config.toml
input = "log_mel"
residual_init = "none"
optimizer = "soap"
one_sided = true
grad_clip = 1.0
batch_size = 64
final_lr_fraction = 0
Rows from block 5 of a small sound classifier, named by matrix and row number. Rows with one number belong to one channel. Each number is 128 + 24 x the weight over its row's rms, rounded and kept within 0 to 255. All counts start at 0.
After each channel's rows are labels from the 100 clips, of 14976, where the channel reaches its highest value: "loudest band" is the band of the loudest frequency at the time of the peak; "top examples" is what is common among them. Only what is clearly more common there than usual is listed. The data: simulated sounds of rotating machines with and without faults. In brackets: how many of the 100, against the usual share in percent.
# convs0: expand pointwise conv (model.blocks.5.convs.0.weight, 1296x216x1), inputs 0-107
# convs1: depthwise width-3 conv (model.blocks.5.convs.1.weight, 1296x1x3, trained with AdamW), a 3 kernel
# convs2: project pointwise conv (model.blocks.5.convs.2.weight, 216x1296x1, transposed), outputs 0-107

convs0.423 [111 140 158 120 100 129 152 152 137 163  93 109 117 120 104 146 143  97  91  88 119 100 108 139 129 123 145 125 133 136 113  78 139 136 112 138 129 144 145 136 107 120 127  64 143 135 142 125 157 145 103  99 114 119 165  81 109 160 123 131 128 129 122 136 114 189 114 120 139 174 126 122  83 111 132 136 136 158 115 136 114 187 127 118 136 143 147 181 117 116 171 183 131 163 143 142 134 135 133 168 120 105 109 126 155 141 152  98]
convs1.423 [140 142 165]
convs2.423 [120 114 130 134 138  99  90 124 128 109 101 131 106  87 147 125 158 162 153 137 129 168 135 127  96 121 134 134 130 123 141 130 124 108  82 101 126 123 118 118 125  84 108 148 135 148 154 137 123  72 129 141 117 191 111 160 126  99 123 175 150 114 171  95 111 136 137 113 135 151  98 122 116 173 129 125 145 135 135 123 143 102 179 148 123 134 121 154 167 102 121 130 123 133 119 141 114 166 139 114 150 161 172 141 110 175 156 121]
loudest band: 2000 to 4000 Hz (28 vs 10.2)
top examples: speed: fast (68 vs 33.3); turbine (50 vs 12.7)

convs0.667 [157 129 209 125 153 144 127 155 135 157 139 139 147 111 136 127 135 112  84 120 123 133  85 148 161 136 103 148  93 117 118 120 107 147 126 117 152  75 155 123 149 132 118  71 141 123 112 127 145 118 107 112 123 122 124 126 145 116 152 167 141 113 118 109 151 172 140  94 117 120 140 140 106 170 131  90 117 104 161 143 165 112 128 116 128 150 115 135 139 113 119 155 120 138  84  98  90 122 111  81 132 138 141 108 118  81 138 132]
convs1.667 [ 90 111 126]
convs2.667 [146 111 129  91 153 126 145 110 158 134 116 148  77 127 152 116 138 135 134 123  80 163 109  91 135 113 135 120 114 123 157 154 121  98  86  84 134  95 133 145 101 132 138 160 129 132 154 123 153 118 118 104 131 110 156 102 152 119 110 138 115 120 132 122 155 161 176 137 132 121 153 130 154 152 138 179 173 103 148 122 161 133 130 159 145 163 103 115 137 139 130 174 121 145 169 124 127 155 130 120 104 129 125 132 108 104 165 153]
loudest band: 2000 to 4000 Hz (31 vs 10.2); 4000 to 8000 Hz (25 vs 4.6)
top examples: speed: fast (89 vs 33.3); turbine (69 vs 12.7)

convs0.470 [121 155 165 122 124 143 143 163 159 139  86 106 149 144 134 144 111 102  91  89 145 148 122 179 115 147 131 115 132 136 129  95 137 105 144 113 129 152 115  87 122  93  87  87 129 117 124 144 110 132 113 123 112 153 142 106 131 118 144 117 135 143 198 137 159 154 135 156 150 174 175 124  65 129 115 189 153 152 122 148 105 136 138 143 125 130 122 157 159 116 151 168 146 140  98 108 112 122 126 120 113 110 144 150 152 159 166 121]
convs1.470 [120 130 169]
convs2.470 [ 83  83 123 122 117  75 128  94 126 115  87 132 106  85 150 106 130 152 138 125 122 150 111  71 102 130 107 180 152 160 127 131  96 119 118 106 123 132 144 132 106 112 138 174 133 119 163 142 174 120  91 145 108 186 125 143 119 121 119 175 167 150 138  99 127 158 133 112 117 121 102 108  91 119 164 115 113 108 141 125 152 119 175 142 135 144 140 104  99 121 144 139 114 138 114 175 118 140 125 128 137 147  78 126 110 146 139  91]
loudest band: 2000 to 4000 Hz (29 vs 10.2); 4000 to 8000 Hz (26 vs 4.6)
top examples: speed: fast (100 vs 33.3); turbine (62 vs 12.7)

convs0.113 [128 143 151 118 172 134 146 103 131 132 116 104 121 118 144 130 135 113 127 105 159 132 131 101 151 125 126 158 122 130 163 112 106 124 142 167 130 112 135 163 139 122  98 132 143 121 134 112 123 128 114 142 126 126 133 116 160 144 143 145 150 128 185  93 122 140 124 107 147 173 136 115 110 170 111 153 118 152 153 138 111  79  99 102 151 114 176 178 144 108  93 173 155 125 117 142 116 117 150 129 141 148 178  82 161 111 132 124]
convs1.113 [130 109  91]
convs2.113 [139 174 146 115 161 149 163 152 104 143 127 122 161 149 141 117 145 145 140 113 120 154 140 129 132 168 174 123 132  41 156 162  92 133 118 145 156 115 135 129 136 129 114  93  78  92 156 134 169 158 122 165 136 135 105 128 157  99 127 123 109  82 165 145 147 140 155 123 150 115 132  91  87 122 123 127 130 132 147 126 110 149 119 124 120 118 185 135 144 129  91 164 107 100 135 116 110 133 141  97 114 118 133 141 163 109 130 135]
loudest band: 500 to 1000 Hz (38 vs 12.4)
top examples: gearbox (75 vs 12.4); speed: slow (64 vs 33.7)

convs0.559 [147 122 160 101 177 158 142 152 126 153 149 143 151  75 175 103 126 131 122 158 110 149 134 134  82 124 126 112  71 125 169 136 121 132 157 139 100 117 124  90 154 141  79 153 122 129 134 128 123 114  94  80 124 119 166 164 114 138 186 153 130 121 121 121 136 138 141  97 171 123 168 116 113 221 122 114 145 111 164 133  65 137  93 124 159  95 120 105 140  82  91 176 132 136 138 121 135 134 115 118  99 121 124  93 143 100 105 153]
convs1.559 [159 144 151]
convs2.559 [126 148 134 155  86 100 109  94  99 102 147 151 111 154  63 132 109 126 122 143 122 127 119 155 127 163 105 133 123 157  95 132 159 112 142 146 124 166  88 152 129 130 163 112 110 142 155 154 148 124 179 128 136 129 143  86 148 146  83 173 168 147 105 123 116 163  98 128 135 132  80 138 154 115 142 123 136 122  92 111 150 105 128  89 129 130 128 146 122 123 118 111 139  99  98 108 140 107 185  84 161 104 139  99 128 168 140 103]
loudest band: 250 to 500 Hz (29 vs 10.2)
top examples: speed: slow (80 vs 33.7); gearbox (67 vs 12.4)

convs0.216 [112  73 163 131 118 116 138 113 136 113 122 157 134 140 143 145 150 147 153  96 147 116 162 125 152 172 143 110 108 117 151 181 107 134 156 157 156 101  92 146 135 143 127 118 165 101 124 154 131 142  94 123 133 178 103 135 134  96  94 129 102 135 129 103 157 159 134 141 130 106 141  89 101 116  74 107 106 157 124 123 137 145 131 128 169 154 102  99 159  92 130 158  99 163 138  92 108 125 133 138 124 116 150 152  82  90 104 116]
convs1.216 [166 111 133]
convs2.216 [118 162 112 149 143 164 158 163 142 126 121 118 137 119 129 128 149 150 131 165 140 197 143 165 177  73 159 191 107 115 135 130 128 143 129 115 164 110  77 131 127 153 155 140 117 170 139 172  89 139 185 167 178 173 111  88 112 106 115 122 137 104 120 118 147 129  94  88 132 129 166 131 108  92 155  99 104 110 104 126 105 194 131 141 101 137 125 132 109 138 155 112 109 115 166 101 142 149 173 113 122 127 124  86 143 102 124 136]
loudest band: 2000 to 4000 Hz (36 vs 10.2); 250 to 500 Hz (34 vs 10.2)
top examples: speed: medium (84 vs 33.1); text has "speed" (84 vs 42.4); turbine (78 vs 12.7)

convs0.131 [142 129 131 138  80  59 149 135 151 139 143 133 128 151 114 136 122 105 151 128 121 124 106  97 103 120 152 108 128 143 119 125 170 113 124 141 143 140 107 173 144 142 150 101 129 152 143 123 162 130 137 142 154 128 114 140 158  61 105 133 121 118 136  94  87  97 121 143 124 116 113  91 161 149 162 130 157  84  99 115  94 159 104  99 156 117 124 118 121 138 111 100 131 136 144 129 143  81 105 150 132 133 114 154 122 151 128  89]
convs1.131 [110 101 102]
convs2.131 [140 137 129 158 155 127 129 145 122 136 102 121 148 100  88  94 175 137 133 125 113 143 175 135 123 151 141 121 133 128 118 127 130 167 152 138 127  93 156 129 140 154  96 124 144 116 113 124 147 170 124  59  97 113  94 139 151 130 136 123  95 106 111 144  89 159 103 151 122 123 109 123 143 101 103  96 150 109 111 125 124  88 133 106 106 112 159  87  96 146 135 141 111 102 105 110 149 139 159 143 124 110 158 100  79 101 137 139]
loudest band: 500 to 1000 Hz (38 vs 12.4)
top examples: speed: slow (98 vs 33.7); pump (62 vs 12.3)

convs0.45 [133 128 148 134 188 134 138 129 122 129 124 131 134 101 157 130 136 136 126 105 149 124 149 108 155 127 122 146  99 123 170 139 127 139 140 174 130  96 132 159 150 129 102 120 154 119 127 117 140 138 103 136 126 127 105 140 163 139 162 150 155 126 166  88 137 153 140  96 130 153 140 128 132 177 103 141 121 147 145 130 130  85 103 109 171 110 167 165 165  98  92 174 138 120  99 119 129 118 129 117 126 146 167  94 158  94 139 121]
convs1.45 [ 96 110 108]
convs2.45 [136 130 124 116 163 135 159 132 113 130 132 137 138 146 157 139 138 171 137 110 104 146 144 115 132 142 158 102 142  82 179 156  73 131 102 116 111  86 142 130 138 106 113 114 107 105 138 120 154 125 115 144 131 115 113 138 168 117 142 125  92 128 161 130 136 146 179 120 120 125 147  86 103 146 128 174 132 116 152 113 134 146 149 139 124 155 159 127 163 159  99 179 119 149 142 108 124 120 131 136  80 112 134 156 121 124 151 150]
loudest band: 500 to 1000 Hz (29 vs 12.4)
top examples: speed: slow (83 vs 33.7); gearbox (48 vs 12.4)

convs0.90 [123 131 151 120 191 136 145 106 138 130 124 119 132 121 146 127 133 106 141 116 141  88 141  92 148  96 113 169  97 127 130 101 122 122  94 151 144 121 138 151 141  87 108 138 130 129 147 111 114 123 115 145 120 115 139 103 136 150 152 148 140 125 172 110 136 122 133 101 142 147 164 116 103 168 120 139 128 126 139 124 114  96 109 103 153 121 161 157 135 106 113 150 163 123 142 146 151 118 183 154 148 142 174  81 149 137 132 133]
convs1.90 [153 148 102]
convs2.90 [154 135 174 120  80 145 114 120 126  99 125 106 117  99 113 121 109 139 126  54 100 155 119 116 111 148 137 113 117  90 171 127 142 151 129 149 102 157 165 131 148 131 106 117 108 125 163 169 136 161 121 111 121 134 144  73  74 101 102 142 189  95 124 144 130 131 118 136 100 124  96  92 135 109 143  69 133 102 121 111 106 155 146 132 116 163 184 131 123 134 121 138  77 105 109 137 116 161 125 106 121 116 151 139 111 115 173 119]
loudest band: 500 to 1000 Hz (32 vs 12.4)
top examples: speed: medium (61 vs 33.1); gearbox (50 vs 12.4)

convs0.404 [117 155 144 122 117 122 144 148 158 160 112 127 131 127 142 135 130  74 100 125 151 107 135 131 136 181 155  88 111 108 139 106 146 163 137  92 150 149 132 125 102 151  91 108 144 120 151 148 121 113  82 124 125 204 131 102 151 134 120 121 105 122 152 138 152 152 126 157 156 141 138 134  99 122 154 158  88 150  92 115 160 187 143 141 111 173 115 158 124 149 136 144 127 120 132 155 159 142 114 183 149 123 104 158 174 155 163 123]
convs1.404 [167 141 123]
convs2.404 [128 148  84 149 156 129  98 125 116 126 149  98 146 153 116 147 116 163 149 159 128 169  77 137 108  84 148 141 138 135 115 153 134 161 103 157 147 138 127 115 152 118 134 119 100 150 125 172 134 152 149 125 138 119 144  51  94  49 103 120 133 117 109 137 130 128 119 119  95 138 100 136 118 152 102 101 138 117 117 100 123 137 107 111 117 139 164 118 115 105 147 156 144 138  94 111 119 158 133 114 144 124 159  80 145 114 132 129]
loudest band: 4000 to 8000 Hz (31 vs 4.6)
top examples: speed: fast (97 vs 33.3); turbine (59 vs 12.7)

convs0.317 [128 121 142 102 141 115 131  82 165 124 148 197 141 121 138 149 128 121 141 120 140  75 123 118 149 191  94 152 116 133 101 135 123 168 151 140 165 124 106 134 129 101 134 130 154 124 118 122 120 113 148 137 128 194 116 170 154 130 115  98 107 158 162 152 162 131 148 133 137 119 141  98 133 139 116 131 158 149 104 165 136 139 150 136 120 145 105 141 138 105 104 146 113 100  98 132 143 172 187 145 165 111 134 115  88 159 133 108]
convs1.317 [ 90 122 144]
convs2.317 [133  86 161 125 112 112 131 105 158 102 142 146  96 135  94 136 131 128 141  94 127 128 110 129 114 159 124 154 132  97 139 101  99 130  94 110 104 147 141 139 121 137  86 118 137 100 125 144 143  79 120 125 103 129 128 196 173 162 144 123 134 129 155 141 136 149 176 189  72 136 122 101 153 110 195 147 131 123 161 163 157 114 141 138 135 105  87 127 136 144 108 127  88 145  91 136 190 129 141 128 115 123 133 111 115 152 146 100]
loudest band: 2000 to 4000 Hz (26 vs 10.2)
top examples: text has "speed" (78 vs 42.4); speed: medium (73 vs 33.1); turbine (57 vs 12.7); machine: fan (35 vs 12.6)

convs0.668 [129 100 110 143 186 122 128 175 119 115 142 132 135  82 180 136 124 122  97 151 122 150 104 131 155 134 122 146 130 146 109 105 130 167 150 136 127 131 153 113 146 154  57 140 120 135 119 126 135  96 107 116 134 121 110 116 123 116 158 123 154 142 156 103 136 138 125 120 130 122 144 115 102 109 118 103 158 109 155 143 164  99 133 117 103 132  91 117 148 149 101 157 145 135  57 105  97 134 123 157  99 153 130  97 132 112 162 132]
convs1.668 [123 109  91]
convs2.668 [125 141 118 135 150 126 112 124 133 118 134 117 156 110 173 147 162 115 160 111 128 158 119 125 120 110 141  99 126  75 114 154 133 151 101 108 119 123 130 112 126 108 129 122  86 106 134 122 127 142 102 130 121 104 111 134 164 120  98 120 120 126 179 164 173 167 115 176 158 147 160 103 120 153 137 136 205 148 161 148 176 132 156 169 101 125 177 145 102 115 126 177  96 101 123 136 120 158 126 121  91 139 119 133 152 127 169 128]
loudest band: 250 to 500 Hz (29 vs 10.2)
top examples: speed: slow (86 vs 33.7); gearbox (39 vs 12.4); compressor (31 vs 12.3)

convs0.616 [160 136 155  93 153 122 122 171 133 140 140 125 112 120 150 125 151 137 135 137 126 137 174 129 126 104 138 153  96 101 127 123 116 118 119 138  94 117  88 120 111 141  78 154 121 128 117 113 106 107 134  99 118 114 177  91 127 140 143 128 143 107 122 171 119 120 103 113 126 145 157 122 108 173 150 100 139 135 151 103  75 180 127 116 128  73 146 146 117 137 104 191 157 165 109 102 141 108 134 154 140 106 118  95 172 133 155 154]
convs1.616 [162 145 143]
convs2.616 [105 161  87 126 110 126 107  93 128 104 122 116 143 171 102 142 126 122 161 155  94 122  59 183  84 180 137 149 129 124 140 125 120 137 126 119 138 141 128 126 154 130 135 148  78 154 169 160 145 121 133 138 155 143 130 116 149 146  88 197 109 124 133 102 114 161 139 143 133 134  86 112 135 175 139 185 148  95 142 119 133  88 127 136 134 136 149 158 152  91 160 117 116 159 106 158 109 149 135 109 141 156 148 107 131 148 133 110]
loudest band: 250 to 500 Hz (28 vs 10.2)
top examples: speed: slow (65 vs 33.7); gearbox (56 vs 12.4)

convs0.119 [149 165 141 134 124 116 155  83 114 149 110  90 104 144  96 142 148 123 151 126 116 122 115 129 176 147 156 121 142 131 121 118 122  86 116 143 147 106 120 144 172 105 161 120 135 107 138  98 114 127 132 113 113 127 110 106 166 130 129 144 160 133 135 132 132 152 142 106 118 148 137 138 116 118 115 146 145 156 132 135  80  86 147 118 189 148 182 185 113 128 127 145 105 143 137 101 137 143 154 136 164 116 168 108 158 132 112 113]
convs1.119 [102 124  96]
convs2.119 [195 146 136 130 134 121 143 121 122 129 167 166 125 137 115 129 118 174 109 105 110 147 152  97 142 150 162 119 127 115 130 150 120 115 125 122 162  99 150 164 163 133 181 125 100 168 161 119 140 124 159 129 138 128 125  86 138 139  93 119 145  86 110 141 134 181 158 109 130 120 125 124 134 109 132 128  91  75  87 127 121 147 114  95 150 136 162 126  98 165 106 139  87 106 123 102 151 122 145 131 148 102 145 112 134 108 151 126]
loudest band: 500 to 1000 Hz (31 vs 12.4)
top examples: text has "speed" (76 vs 42.4); speed: medium (73 vs 33.1); pump (30 vs 12.3); machine: gearbox (30 vs 12.4)

convs0.366 [106 151 135 118 121 122 136 143 169 143 113 142 136 121 145 138 128  80 112 133 142  96 141 131 126 169 131  91  95  97 128 114 142 172 136  88 141 159 146 124 105 144 104 102 139 129 137 151 123 124  76 120 130 200 132 111 148 144 116 107 100 125 161 149 151 141 121 160 143 149 115 125 107 131 144 157  91 158 101 127 164 185 139 122  98 164 116 148 129 149 124 153 128 112 134 164 162 144 136 174 155 126  99 119 163 150 156 111]
convs1.366 [164 148 122]
convs2.366 [119 144  92 126 159 130  99 120 122 130 144  97 137 145 115 135 118 150 153 143 116 165  84 119 123  95 162 134 127 136 106 154 145 153 109 164 154 125 145 114 146 108 134 122 106 158 121 163 132 128 155 122 145 122 135  72 103  55 111 116 146 122 114 136 129 142 128 118  94 149  89 147 126 156 103 112 141 110 120  93 138 129 130 127 126 138 173 113 122 103 146 154 149 132  91 110 129 150 114 112 148 123 173 101 150 124 138 136]
loudest band: 4000 to 8000 Hz (35 vs 4.6)
top examples: speed: fast (100 vs 33.3); turbine (64 vs 12.7)

convs0.699 [143 140 197 148 142 128 133 148 169 158 126 101 138  88 146 136 128  81 104 110 139 136  93 138 194 145 115 153 112 136  95 101 109 136 102 126 142 100 133 107 118 115 124  87 139 128 123 109 121 112  93 100 110 148 144 123 142 123 138 170 142 138 145  99 172 180 116 103 133 135 153 158  93 115 125 129 105 110 140 160 157 107 140 135 137 158 137 151 117 125 119 155 135 119 140 116  98 137 134 124 123 147 139 122 112 113 132 143]
convs1.699 [ 88 123 117]
convs2.699 [159 132 147 101 135 120 160 122 161 137 130 137  94 115 143  97 141 120 107 145 102 138  97  99 109 140 123 102 128 108 136 164 104  81  78 109 126  96 130 157 111 125 129 131 127 121 137 130 164 113 114 120 138 105 175 117 149 133 104 147  91 116 137 142 128 162 161 125 138 105 144 119 126 151 142 183 160 119 136 134 154 138 101 143 147 140 118 115 146 182 130 171 114 128 146 131 113 172 127 108 123 115 140 134 114 120 142 153]
loudest band: 4000 to 8000 Hz (29 vs 4.6)
top examples: speed: fast (86 vs 33.3); turbine (56 vs 12.7)

convs0.652 [118 102 172 135 141 142 129 149 146 138 122 130 136  91 103 130 117 114  62 108  98 112 107 102 142 132  73 158  99 127 117 112 106 140 107 114 125  97 159 102 113 127 116  84 159 128 116 135 130 107 114 102 123 140 145 108  94 116 143 165 138 141 153 126 137 190 135 102 130 148 137 151 103 131  90  77 127  94 158 137 131 143 117 123 119 143 146 149 159 141 125 155 134 167  78 112  90 126 139 123 120 126 118 126 114 100 154 196]
convs1.652 [140 127 168]
convs2.652 [128  97 139 111  91  83 115 126  73 105 123  90  77 110 134 147 125 103 138 109  96 170 112 142  77 107 115 161 149 137 162 161 131 174 108 107 122 149 114 114 100 119 117 184 134 152 144 131 154 113 176 190 126 136 123 106  97 105 105 120 137  75  82 109 142 130 144 156 138 133  94 149 114  90 116 109 109 113 109 117 132 139 183 132  88 132  90 134 148 122 122 136 116 128 133 156 120 165 151 119 122 129 181 148  93 129 156 114]
loudest band: 2000 to 4000 Hz (34 vs 10.2)
top examples: speed: fast (97 vs 33.3); turbine (58 vs 12.7)

convs0.468 [106 164 175 123 127 148 133 151 149 136 101 119 136 144 128 161 106 111  87  84 145 139 130 179 104 138 129 128 130 128 123 107 122 126 131 103 137 143 127  88 124 126  95  85 127 123 136 136 121 126 109 118 126 143 124 101 132 127 139 132 121 155 202 125 164 165 118 136 150 189 155 121  63 131 114 177 139 147 136 148 101 154 139 159 123 133 112 162 150 107 152 170 162 176  89 112  99 111  98 103 119 128 142 136 147 138 171 125]
convs1.468 [136 130 169]
convs2.468 [ 88  72  95 126 111  75 110  88 118 100 104 132 118 101 142 108 108 158 128 113 131 161 114  79  94 134 107 166 145 145 130 128 104 146 123 106 117 147 146 157 102 112 136 171 132 140 169 149 162 120 131 152 110 190 123 128 118 103 113 180 180 139 122  75 114 155 113 132 121 126  88 129 139  99 163 101 115 107 138 120 172 120 174 144 124 157 122 100 112 127 146 148 117 130 120 149 113 148 131 128 133 158 114 121 126 151 132  98]
loudest band: 4000 to 8000 Hz (26 vs 4.6)
top examples: speed: fast (100 vs 33.3); turbine (58 vs 12.7)

convs0.596 [107  91 158  90 150 134 127 122 166 121 111 122 110 113 140 124 132 123 150 113 118 131 139 122 139 132 119 140  86 112 143 140 110  50 125 129 148  99 120 106 132 135  87 128  80 113 127 131 117  82  98  97 124 125 141  87 126 152 125 144 154 112 134 116 114 129 146 112 140 162 173 112 127 195 150  99 107 122  93 122  69 135 134 133 148 112 155 142 119 110 112 185 132 168 137 107 128 123 173 120 126 139 160 112 174 124 144 171]
convs1.596 [120 150 162]
convs2.596 [150  94 136 128 150 110 119 147 118 115 180 112 120  98 155 132 106 154  75  64 103 130 112  74  80 145 177 133 132 109 186 136  74 148  98 128 117 143 165  93 118 117 114 186 140 145 131 145 161 109 137 168 136 108 104 121 123  95 109 141 157 113 109 129 111 176 131 145 139 168  67 144 128 164 153 163 106 109 120 126 129 151 142 144 117 127 146 150 144 116 116 110  67 123 141 126 107 135  97 144 111 117 145 148 109 150 141 127]
loudest band: 1000 to 2000 Hz (34 vs 15)
top examples: speed change: steady (73 vs 32.7); speed: slow (73 vs 33.7); turbine (69 vs 12.7)

convs0.759 [123 115 190 112 174 145 132 134 154 148 121 123 130  94 135 133 140 115  78 133 125 131  90 144 157 129 101 136  94 114 103 117  85 133 114 112 159  86 143 135 145 135 119  81 129 124 109 112 128 118 119 111 112 139 134 128 128 104 156 162 138 142 125 111 141 171 130  86 115 124 143 142  92 170 127  80 128  92 140 156 163 121 148 132 126 135 102 130 138 124 111 153 142 148 101 106  89 115 126  99 123 150 148 108 125  98 140 147]
convs1.759 [ 91 109 126]
convs2.759 [124 126 117  99 169 132 146 117 155 134 116 146  98 102 152 119 145 132 116 157  84 175 108  96 127 106 136 120 115 118 137 148 105 102  78  82 129 101 146 130  85 137 133 161 121 124 138 129 164 134 129 109 155 126 151 107 152 104 102 137  93 115 130 131 156 159 169 134 123 120 152 135 138 159 136 161 177  95 134 128 158 146 107 163 138 142  97 120 134 156 103 175 121 133 165 124 108 170 121 116 100 130 119 115 118 120 133 142]
loudest band: 2000 to 4000 Hz (31 vs 10.2)
top examples: speed: fast (87 vs 33.3); turbine (66 vs 12.7)

convs0.713 [ 93 147 127 160 148 106 123 142 152 160 110  71 139 110 130 126 142 106  82 117  68 135 123 140 159 115 157 150 139  93  77 101 101 130 138 156 132 116 125  87 125 180  67 101 101  97 103 129 113 108 123 123 119 120 123 115 123 122 121 143 152 151 153  97 136 145 131 155 145 106 145 162  73 165 115 102 132 136 115 112  70  87 136 123 122 112 117  89 108 121 174 141 144 147  93 119 122 155 130 122 125 147 155 117 115 154 133 158]
convs1.713 [158 137 101]
convs2.713 [136 138 142 138 121 178 141 159  97 140 129 137 126 136 143 104 116 142 143  97 120 161  78 189 102 140 136 116 148  56 166 124 147 135 121 140 109 139 110 130 160 103 103 115 129 125 132 157  99 136 163 161  92  89 162 117 142 133 104 148 165 116 130 113 134 178 135 127 127 138 142 133 128 127 148 118 161 118 131 139 137 136 125 159 117 139 163 133 151 145 130 118 110 127 186 153 149 171  89 103 106 142 150 140 117 132 121 133]
loudest band: 1000 to 2000 Hz (38 vs 15)
top examples: conveyor (85 vs 12.6); thin (high-pass) (34 vs 12.2)

convs0.734 [110 123 208 115 175 150 114 138 146 145 115 124 139 101 146 124 142 120  86 130 125 129  84 149 165 143  89 147 102 115 116 113  90 134 119 114 159  96 153 137 147 126 110  68 133 119 120 118 130 122 110 103 121 132 140 123 136 100 150 164 135 144 128 103 138 159 142  81 114 117 144 134  96 168 129  94 114  95 145 155 167 104 136 125 126 144 109 160 139 122 111 167 134 134 104 116  80 119 130 106 126 154 141 108 133 108 119 138]
convs1.734 [ 89 114 125]
convs2.734 [116 121 128  98 167 126 142 119 162 124 123 142  95 110 153 125 148 133 123 149  78 161 101 103 118 112 122 110 108 118 141 147 100 103  78  93 127 108 127 126  86 131 112 159 133 122 122 144 155 133 125 103 152 117 151 109 148 120 103 139  82 114 125 137 140 150 177 111 121 112 161 118 134 163 135 167 169  97 147 126 153 141 113 165 146 138  91 119 136 161 109 175 129 136 167 129 118 175 115 117 102 115 115 126 127 114 141 147]
loudest band: 2000 to 4000 Hz (28 vs 10.2)
top examples: speed: fast (82 vs 33.3); turbine (64 vs 12.7)

convs0.434 [ 81  90 128 141 135 118 127 159 132 111 120  92 112 109 110 142 150 149 130 117  99 159 177 165 121 125 153 143 150 131 101  91 150  95 142 128 110 126 110  73 108 110 109 134 102 123  60 109 132 124 162  81  86  64 121  98 136  90 144 136 170 156 164  97 120 180 125 120  98 126 132 135  83 148 112 127 134 156 138 124  88  94 109 101 142 103 135 105 115 114 146 172 131 131  83  93  75  77  88 110 131 124 135 115 133 129 146 143]
convs1.434 [ 92 119 146]
convs2.434 [144 146 102 110 153  92 126 101 151 138 111 126 141 140 136 120 118 154 149 161 135 159 122  84 131 112 174 111 130 156 105 123 152 152 125 131 151 131 132 115 116 114 130 132 126 147 152 129 132 131 142 113 110 161  99 109 127  74  97  94 129 128 110 112 126 155 122 129 104 134 113 128 122  99 136 114 138  97  99 107 142 144 147 122 102 153 154  76 110 121 114 170 158 114  79 116 115 121 129 117 134 126 120 102 123 142 157 125]
loudest band: 250 to 500 Hz (29 vs 10.2)
top examples: conveyor (95 vs 12.6); speed: slow (88 vs 33.7)

convs0.514 [148 145 133 104 141  91 127 122 137 124 121 122  84 129 144 119 128 122 131 121  81 132 129 138 134 113 143 137 139 121 160 125 126  95 106 132 141 127 138  93 151  79 195 178  94 119  97 104 105 148 175 116 148  85 107 110 144  80 136 154 167  92 131 156 122 133 168 135 130 125 153 156 123 151 135 112 144 104 172 110  79  88 136 125 159 102 136 138  86 136 138 137 113 157 145 119  98 134 128 109 138 105 161 105 156 124 146 133]
convs1.514 [ 90 128 112]
convs2.514 [184 128 112 134 168 123 157 123 162 119 138 145 106 150 145 116 130 139 122 126 108 147 169 121 150 118 180 107 137 130 146 150 162 109  98 140 190  86  91 142 149 124 186 137 124 164 156 135 123 114 186 114 145 143  99  92 123 129 100  83  94 118  92 132 151 158 125 116 136  95 122 131 136 103 134 104 114  79  69 146 125 159 119 136 110 163 135 121 103 124 123 138  98 111 131 114 168 132 123 161 132 142 151 134 114 116 142 134]
loudest band: 250 to 500 Hz (30 vs 10.2); 2000 to 4000 Hz (26 vs 10.2)
top examples: turbine (62 vs 12.7)